{
  "encoder_arch": "vit",
  "dataset": "simulated stained blood smears",
  "cutout": 0.4,
  "encoder_head_dim": 64,
  "encoder_parallel_block": false,
  "decoder_width": 256,
  "decoder_drop_path": 0.1,
  "nesterov": true,
  "l1_shrink": 0.03,
  "adamw_weight_decay_other_params": 0.01
}
Rows from block 4 of the text decoder, named by matrix and row number. Rows with one number belong to one attention dimension. Each number is 128 + 32 x the weight over the matrix's rms, rounded and kept within 0 to 255. All counts start at 0. Numbers have three digits each.
# q: attention query, key and value (stacked) (decoder.blocks.4.attn.qkv.weight, 768x256, the q third), inputs 128-255
# k: attention query, key and value (stacked) (decoder.blocks.4.attn.qkv.weight, 768x256, the k third), inputs 128-255
q.0:119128128046156128128128132123150162130128127131000129128128128128126128128126128122127128128127129149128131128136128000128129129128130132128131255128128122255128129227132255129131128128128129128255128128084128128128129129128128128105000127128128128125128128127128129130128128131127128128134128000128120128130207128128128125147127128127174128128129051130129128128142128128128128125128
k.0:129128128154128128128128128129125129131128133127178121129128128128146128128128122128123127127012127255129127128098128128128128127126132123051123000128134130115128127121124121125123128001128129180000128128128128128127128128128128123034134090128128128130128105131050128128122128124130121128128134252120135149125126128126101131119129122129077030128128128126140128153129128128139160130128
q.16:128128128128128128136128128128098128000128128128125128128128128128128128125088128255128129127129128164128128128134079133128166128128128128120129099128128181128128133014176124128128128128128133128255128255128128130128128128128136128128252127153128128255128093128128128128128128128118128129000129127128128163128122127128130178128128128128127129118129128128128128128128128128128125127128
k.16:128125130180126128128128128173127128092128128136165128128128128130120122128096135128128116126225128150128128134128129000128127126167128129166140143063116129255128128000138115128126128153128118135000128118128127128128128128125127128118171059128128128255128128128130129128130128128133128128144123080086128147121099128135121135128128128128128127101145057128128128138192128128152131128128
q.64:128128128119128128128128128129127128255128128162166128128128128128128128115128128126142128128132128153127128128255085138124128128128128127125161128128128076124129190071129128128127128128128129128255128236128128128128128128128128128159124255128128128128128000128128128128128128128128128128128128113128130117128113128128129128128129162129071124128128073128132131139101128128128128129128
k.64:133129128128132128128124128143127128128128128129143126128128128128126128128125127072128128125129128129128128127129106255128130127126127125113128099162138084137125128119129127128128128129128128110255128171128126128134128128126128128134129134128128128142128128126128128128132128128127128128116128128128128133129124128127128129137127128128128128126128129128127128128127128128128128128128
q.65:128128131124128128128128128123137127127128128130105130128128128128117128128128128143129103128089128128125129128133155000128127129128128129223133255128131128129128128128138128135135128129128123128206128059128128128128128136128128128120113128128129127180249126128128129128128128127128154128151127201104128168128112128128148127127128128118128127104128128128128130128126128128128000127129
k.65:128097148099129128128227128032129128128128128120056128128128128128128128128130128127128128129111128128130128129126127255112127128127130128121127000012121128255126127030126107128128128109128128183000128129128128128129128124128122128067122130109128128127055128128128128130129128128128128128128129125131128128128208134128125128128128127129164129128135129128126126130128128128128255128128
q.66:128128128128128128128128128128128128076128128128128128128128128128128128128128128152128128128128128128128128128128128208128128128128128128128128128128128128128128128089128128128128128128128128128167128128128128128128128128128128128128128128128128128128128128128128128128128128128128128128128128128128128128128128128128128128128128128128128128128128128128128128128128128128128128128128
k.66:128128128128128128128128128128128128128128128128150128128128128128128128128128128250128128128128128128128128128128128128128128128128128128128128021128127128128128128128128128128128128128128128128255128166128128128128128128128128128128128128128128128128128128128128128127128128128128128128128128128128128128128128128128127128128128128128128128128128128128128128128128128128128128128128
q.70:128128128161128128128128128128128128135128127136255128128128128128128128128128128126128174128137128058128128128141128000123128128128125128124128255128128131016128138176132123128128128128128128128187128128128128128128128128128128128205126119128128128094128128128128128129128128133128128128128125130128128129128136128128127124128130129128080127127128128128131153128128128128128128126128
k.70:128128128128128128128128128138128128125128128127130154128128128128132128130128127153126128128135125066127128127124128144131129128128128128108120000128128000149128126131147137128127128123128131113000128128128128128128127128133128128127129149128128128128128128128128127129128128128128147114124128117128128128128127129128255128128066126128128128122128128128128130116156128128127119128128
q.76:128128129127128128127128128128128128117128128128129128128128128128128128128128128154108128128130128130125128128130144255128128128128129128128128000128129244109118128128169128128087128128127128128255128189128128128128128128128128128132128128129128128129128128128128126128128128130128128128128128128128128128128126128128128129128103128131124128128128128128128192128128128128128255128128
k.76:128128128128128128128128128133128128143128128129126128128128128128126128124125133129128128128128128128128128128128128122111128130128127128176132169128109000120128128128255128128157128134128128128255128132128128128128128128128127130129128128128128128129128117126128128133146128129118128139128126088128128128128126128128128128128128129127127113128128127128128128152128128128130128128128
q.80:127128129126130128091128128141130127153128128199142128128128128128128128128129128078128129128128128171128128128166067109128106128128123128084129213128128000113131137149127128128128128128127128128194128180128134128138128128126128128128128127128128128114128128128128128125128128128125125132128128119131127128128137128128102116128133128128123128129128126128128136129120128128128113128128
k.80:128131128128128128128128128124128128128128128121133124128128128128133128128133079143128128125172128129128128095129110254144132129146128129132144000132137128150128128128100130129128128121124128128188128158128128128128128128128128128111128128126128128129128108128128128126128128128128128128128128130128128145128159128126128128129130128127128080128128122129128128150159128128096205130128
q.81:128128128135128128122128126128128128160128128128125128132128129128128128119127128128126133127155128119126129128140115121128135129126128128255128255128128255000128128132000132127128128128128134128180128157124133128128127128128129128128128110135128127104128141128128128128128128128128127128103129128177131128128132125128124128128160128139128130129129080126128128113134128129128128128128
k.81:128128128136133128128129128212128097132128128134133137128128128128128128128098133128128124127114128138128128128128063000121127129126128128123126100063129124128128128000190127128129128128128125128000151128128128128128128128136128128128128092140128099128128173128128131129128128128122133123128128032114128145129136129128130129124128128118136128116131128128128128070128128128128086081128
q.82:128128128102128128128128128126130128128128128129124128128128128128128128128128128096100128128128128177128128128128128059128128128128128128128128136128128140118128128129151129128128128128128128128079128128128128128128128128128128128128128128128128128127128128128128128128128128128128128128128128128128128127128128128128128128128128128128147128128128128128128179128128128128128128128128
k.82:128128128154128128128128128128128128075128128128130128128128128128128128157128128127128128128128128129128128128128128128128128128128128128135128128128128000128128128128128128128104128128128128128000128000128128128128128128128128128128177128128128128130128128128128128128128128128128128128128128128128128128128127128128128128128128128128120128127128128128128128128128128128128128128128
q.83:128128128128128128128128128128128128139128128128128128128128128128128128128128128126128128128128128128128128128128128133128128128128128128128128128128128128128128128131128128128128128128128128128127128120128128128128128128128128128128128128128128128128128128128128128128128128128128128128128128128128128128128128128128128128128129128128128128128128128128128128128128128128128128128128
k.83:128128128128128128128128128128128128128128128128128128128128128128128128128128128128128128128128128128128128128128128128128128128128128128128128128128128128255128128128128128128128128128128128128128128128128128128128128128128128128128128128128128128128128128128128128128128128128128128128128128128128128128128128128128128128128128128128128128128128128128128128128128128128128128128128
q.160:137128128128128124128128128121128134155128128128128128128128130128128128128128126128127124128130125156128128128126045196152128131128131128137126000128130144000194124207000126128109128124133126128255128120127128128128128128128128128122125255129128159128128129136128127128128128121129128127128124129128129129128061128128128128137129127129127130122128168128126128191131128128128146130128
k.160:129128128130128128128096128128122129130128128128128129128128128128128128127127128128128128118145130122128128128128122200128167128119128130146130255194129171000129128129128128127128128213128135125255128141128128127128128128116128128128128128128128137128128129128139128128139128128128128128115128128131128128130128128128123128128128128131126128181128128128128128124128128128203130128128
q.161:128128128128128128128128128128128128128128128128128128128128128128128128128128128128128128128128128128128128128128128128128128128128128128128128128128128128128128128128128128128128128128128128128128128117128128128128128128128128128128128128128128128128128128128128128128128128128128128128128128128128128128128128128128128128128128128128128128128128106128128128128128128128128128128128
k.161:128128128128128128128128128128128128128128128128128128128128128128128128128128128128128128128128128128128128128128128128128128128128128128128128129128128128227128128128128128128128128128128128128115128128128128128128128128128128128128129128128128128128128128128128128128128128128128128128128128128128128128128128128128128128128128128128128128128128128128128128128128128128128128128128
q.162:128128128128128128128128128128128128127128128138128128128128128128128128128128128128128128128128128128128128128128127128128128128128128128128128003128128131128128128128135128128128128128128117128128128128128128128128128128128128128128128128128128128128128128128128128128128128128128128128128128128128128128128128128128128128128153128128128128128128128128128128128128128128128128128128
k.162:128128128128128126126128128128128128128128128128139127128128128128128128128130128128128128128128128128128128103128128128132128128128128128121118255132129136128128128128121131128128128128127128128126128134128128128127128128128128128128144128128128128083128128128127128129125128128128128128125128128128128129128126128128128128128128128128128128128117121128128128128128128128128128128128
q.163:128128128186128128128128128131128128128128128128129128128128128128128128128128128127124128123128128128128128128128127173128128128125128128118114121128128128128128128127128128128128128128128128128054128128128128128128128128128128128132128117128128128112128152128128128128128128128128128128128128128128128128128149128128128128128128128128128127128128128128128128128128128128128128128128
k.163:128129128077128128129128128128128128123128128129128128128128128131108127128128128129128127129127128139128127128128128129130126128128128129128128141128128123000128128127129128128130128136128128131255128129128128128128128128128128128128128128128128133130128127128128128127126128128128128128128128128128128128128128128128129128128128128128128128128128128128128128129129128128163132128128
q.166:128128128128128128128128128128128128128128128128128128128128128128128128128128128128128128128128128128128128128128128128128128128128128128128128128128128128128128128128128128128128128128128128128128128128128128128128128128128128128128128128128128128128128128128128128128128128128128128128128128128128128128128128128128128128128128128128128128128128130128128128128128128128128128128128
k.166:128128128128128128128128128128128128128128128128128128128128128128128128128128128128128128128128128128128128128128128128128186128128128128128128128128128128128128128128128128128128128128128128128128128128128128128128128128128128128128128128128128128128128128128128128128128128128128128128128128128128128128128128128128128128128128128128128128128128128128128128128128128128128128128128
q.174:125128128109128128128128128128128120094128128140167128127128128128128126128128128093136128128128131180129128128179128255124127102128128128127131000128128128000128150162137092128159128148128128128000128000130128128128128128128146128165138127128133125182128104128128129128152128128126128153128128125128127167128129128128150178128128130128061126128128127128141129130123129128128105127112
k.174:128128127135102129130127127104128128032128129128132127128128128128071128128204122129128133128124128128128128125127128255128128128128128168109128255128128129010128133192127132128127128163128128128255128159128128134128128128128128128128110124124128128121128128128123128126128128127128099127130129130128128200128135128128125128128128128128122127131128129128168128128124128128216224128128
q.176:128128127110128128128128127137124128121128127140129128136128128128127128128127128120128128128129128118128128128170120255139128120128128191130122255128128225128128140123128135128130128128128128128105128078128128131050130128143128128151147125130128128073129127128128130154128128129128128129128133127142128125128125127128189124128129128128128138131128128128126111128128127128128148128138
k.176:127128128167128128128128129123132203129128128129121082126128128128161128128126091128128067128125128255128128128128128000122128128128128128127128000128133120000128128148133122128128128107128128129255128140128128128168128128048128128092127128126128128243127128128126098000128128128128092128130129170124128255128128130126126240128128128128099131100128139128131132128128128128128130128128
q.177:128128128128128128128128128128128128128128128128128128128128128128128128128128128128128128128128128128128128128128128128128128128128128128128128128128128128128128128128128128128128128128128128128128128128128128128128128128128128128128128128128128128128128128128128128128128128128128128128128128128128128128128128128128128128128128128128128128128128128128128128128128128128128128128128
k.177:128128128128128128128128128128128128127128128128128128128128128128128128128128128128128128128128128128128128128128128128128128128128128128127128128128128128129128128128128128128128128128128128128126128128128128128128128128128128128128128128128128128128128128128128128128128128128128128128128128128128128127128128128128128128128128128128128128128128129128128128128128128128128128128128
q.178:128128128255128128128128128110128128125128128129255128128128128128128128128128128145129128128127128128128128128128129186128127127128128128128128000128128152128128129140129128128135128128128128128017128128128128128128128128128128128128128128126128128128128255128128128128128128128128128128128128129127128128128127128128128128128128128128128128128128128128128000128128128127128128128128
k.178:130128128129128128150128128132100128128128128203129128132128128128136128128127128127128131128126128127126128128130129255127128128128128128132128220131128120020128128130134130128128128127128128127255128058128130128128128128128128128131138127129128128128128128128127128127128128128128128128128128129129128126128000128128129128128128128111127127131128158128128128127128128128126125128128
q.179:128128128128128128128128128129128128106128128127129128128128128128128128128128128128128106128128128128128128128128128255128128128128128128128128201128128255126128126145072127128127128128128128128129128210128128128128128128128128128255128128128128128180128128128128128128128128128128128128128128128128128156128127128128127128128079128128128128125128128128128213128157128128128128128128
k.179:129128128172128128128129128128123128127128128132129128128128128128128128129128127128128128125127128128128128128128128129128128128126128128128128000129128123126128128130128129128129128128128127128226128117128128128128128128128128128128131131128128128125128128128131128127132128128128128128133128128128128129128128128128128128128128128128127128128128130128128127128128128128128132128128
q.180:128128128128128128128128128128128128128128128128128128128128128128128128128128128128128128128128128128128128128128128128128128128128128128128128128128128128155128128128128128128128128128128128128128128128128128128128128128128128128128128128128128128128128128128128128128128128128128128128128128128128128128128128128128128128128128128128128128128128128128128128128128128128128128128128
k.180:128128128128128128128128128128128128128128128128128128128128128128128128128128128128128128128128128128128128128128128128128128128128128128128128128128128128128128128128128128128128128128128128128060128128128128128128128128128128128128128128128128128128128128128128128128128128128128128128128128128128128128128128128128128128128128128128128128128128128128128128128128128128128128128128
q.189:128128128128128128128128128000128128039128128128215128128128128128128128128128128128128128128128128128128128128128128132128128128128128128128128128128128192128128128128128128128128128128128128128128128128128128128128128128128128128128144128128128128128128128128128128128128128128128128128128128128128128128128128128128128128128128128128128128128128128128128128100128128128128128128128
k.189:128128128128128128128128128128128128000128128128128128128128128128128128128128128128128128128128128128128128128128128128128128128128128128128128128128128128127128128128128128128128128128128128128128128128128128128128128128128128128128128128128128128128128128128128128128128128128128128128128128128128128128128128128128128128128128128128128128128128128128128128128128128128128128128128
q.224:128128128128128255127128128123141128132128128129128128127128128128128128123113128000127128128128128128128128128174050000128128125128128128039145115129128050000121140145191127128127128128128128128255128116128128165132128103127127128129127128126128128125128128128128128128129128174128128131150179124128128129128171128129110128128229128128127128128132090128129107128128128128128015128120
k.224:128128132127128128128130128126128131168128128128127127128128128128092128128125128126128128128134128132127128126129114118128138128131127128142144119129141128127128129128128171128125128128128128128000128017128127128128128128128117128128125128088128128049128128128128128128128128129128128128128128128128128130128135128125110129135128128133129131128128129128132123126134128128128141128128
q.225:121128128099128127129128126128128132138128128142092128128128129128128129127128128150128128128131128128128127128131206000255127128128127154000139255128128217119129128129122255128128129128130128128000128150127128128128142128128128128124128126131129128128128128129129206128131128128128123128134127127120128128127129128142159108099121128131128132128128102128128122128129128128128128128128
k.225:128128128122128128132128127128120128132128128124128128131128128132128127123126128137128128144130125137127128128128136128134128128149124130209130000125089122255128127162129091128128128133128141130000128128128131128127129128125129128195129128128128128198128128128124128126118128128128121128126126137134128128128192132135120146128128128128127102127128128128130135133127128130130117128128
q.226:128128128128128128128128128125128128117128128126124128128128128128128128128128128131128128128128128122128128128128188122128128127128128128038128115128128197129128128126128127128128128128128128128183128105128127128128128128128128128128128128128128128128128128128128128128128128128128128128128128128128128128128129128128128128127128128128111128128128128128128127128128128128128128128128
k.226:128128128128128128132128129127129128128128128128128129128128128128128128128128128128128129128130128133128128128128129162128128128128129128128128109128135231129127128103131128128127128128128128128124128131128128128128128128128128128128127128130128128126128128128128128129128128128128128128128128128128128126128122128128128128128127128128129130128128128128127128127128128128129128128128
q.227:128129128129128128126128128133128128000128128128163128128128128128128128142128128129125128128139128128128127128136112146129127128128127128128128150128127000121129128077255129128125128128129128128000128061128128128128128128128128128128129130128128129128128128128128128128128128127128128128128128127128128128128130128125186128131129128130168128128128130128128068128128128128128128130128
k.227:128128124173128128130128128132127128134128128107166128128128128128128128128126131213128143128128128000128128129123127052128128128133128128128127021128089128124129128129096145128129128128127132128000128128128128128129128128125128128127167128128128128100128128127128128122124128128128128128121129128132128083126140128128104125128128127128122128142128128128118128128128128128125114128128
q.234:128128128115128128134128128128125128131128128093104128128128128128128128128128128158128128128128128127128128128113131123129128128128128128120128139128128136141127122103075028128123128128128141128181128135128126128128128128128128128128129128128128128255128128128128128128128128128128128128110129128068128128128127128129119140127128127128139128000128122128128129128128128128128128128128
k.234:128128128128128128124128128128129128179128128128125128128128128128127128128128128156128128128129128128128128128149139200128128128128128128127128255128138121111128128145131128128122128124128129128255128127128126128128128128128128128128118130128128128130128128128128128128128128128128128128128128128128128129128128128128128128128255128128129194127128129128128128128128128128128128128128
q.240:128128128139128128128128128078135127204128128128144128124128128128126128128128128128128128128122128128128128128128128096128128129128127128154133000129128139128126124250128129128157128128128128128255128127128128128128128128128128128111128123119128128128128125128128128128129128128127126130153128140128128133128126128128128128128122128123121128128128128128128129129128128128128128117128
k.240:123130128128127128128123128128183127114128128124128100128129128128141128129135116132128143150128124134126128114128128151128135130180128123128130112137159113138133127129122129133120128100128128128049126129126139128106128128166131128128125133131128131119128114128123128126109128128128128132128128106127121110124128128121127084128128128128168128127128127130130128130128128128123128131128
q.241:128128127129128129128128128129128128118128128108128128128128128128128128157128255146212126255125128119166132128112204124128133128128128128143128099128128255000128128137128128128128128128128128128000128000128128128131128128128131128128128125128128128132128128128128128128128128128129128128128128128114128135128101128128128128128116124129128128128128137128128128128128128128128127128126
k.241:128128128130144128122128128130128132149128129128129143128128128128122136128128128137128128128140128090128128128216130061128126128122127131129149036129128101208128128134176128128128128138128128127000128129128126128135128128126128128131128129128130128085128127128129128135164128128128128130128127038146128078128150126128136097128128128129123128150128128128090129128139128133128064128122
q.242:128128128128128128132128128128128128213128128128128128128128128128128128129127128132130128128126128128128128128126117129127128128129128128255128118128128238128128128126126127128133128128128128128255128193128128128128128128128128128127128128128128128128128128128128128128128128128128128128128128128128128128128127128128131128128128128127128128128128129128128128128128128128128128128128
k.242:128128128128128128128128128128128129128128128128128128128128128128133128128128128235128128128128128128128128128128126129128128128128128128139128144128128094058128128128128114128128128128128128128255128255128128128128128128128128128127128128128128129128128128128121128128128128128128128128128128128119128128128098128128128128128128128128128128128128128128128128128129128128128128128128
q.243:128128128128128128128128128127128128110128128120124128128128128128128128155128128137128128128128128115128128128115183126128128128100128128127128128128128134128128128128121129128128128128128128128112128077128122128128128128128128128127128125128128128128128128128128128128128128128128128128130128128128128128128128128128128128128123126147131128128128133128129118128128126128128127128128
k.243:128128128128128123125128128137116128128128128187128128131128128128098124127132128129128128128128128167128128128131129130140128124128128128015126130128128127128128128118129128129128128175128128128000128128128129128128128128128128128155133089135128128128128129128128130123128128128128128128126128162129128129128134128128113128128128128128126128128128113129126135127128128128136128129128
q.245:128128128128128128128128128128128128128128128128128128128128128128128128128128128128128128128128128128128128128128128128128128128128128128128128128128128128191128128128128128128128128128128128128128128128128128128128128128128128128128128128128128128128128128128128128128128128128128128128128128128128128128128128128128128128128128128128128128128128128128128128128128128128128128128128
k.245:128128128128128128128128128128128128255128128128128128128128128128128128128128128128128128128128128128128128128128128128128128128128128128128128128128128141128128128128128128128128128128128128128128128128128128128128128128128128128128128128128128128128128128128128128128128128128128128128128128128128128128128128128128128128128128128128128128128128128128128128128128128128128128128128
q.255:128128128129128128134128127120128128148128128128093128128128128128128128131128128119128128128127128128128128128128128131144128127128131127139128117128128207130128128128116129135129128128130128128255128000128129128128128128128128128105128129128128128127128128126128128128128128126128128127176130128128116145128128128128128128128129128128131129128128088127125119128128128128128128128128
k.255:128128128085128128128123128132124128125128128145116128128128128128128128127128128094130129128128128139125128128167054133128127127130127129255128126144126154255128163124127128128145128130128128128255128000128147129128128128128130128142104128128128128129128129128128128128127128128105128128120128128128128125128128125128141127128144132128127128129126095128127133129128128128128127128128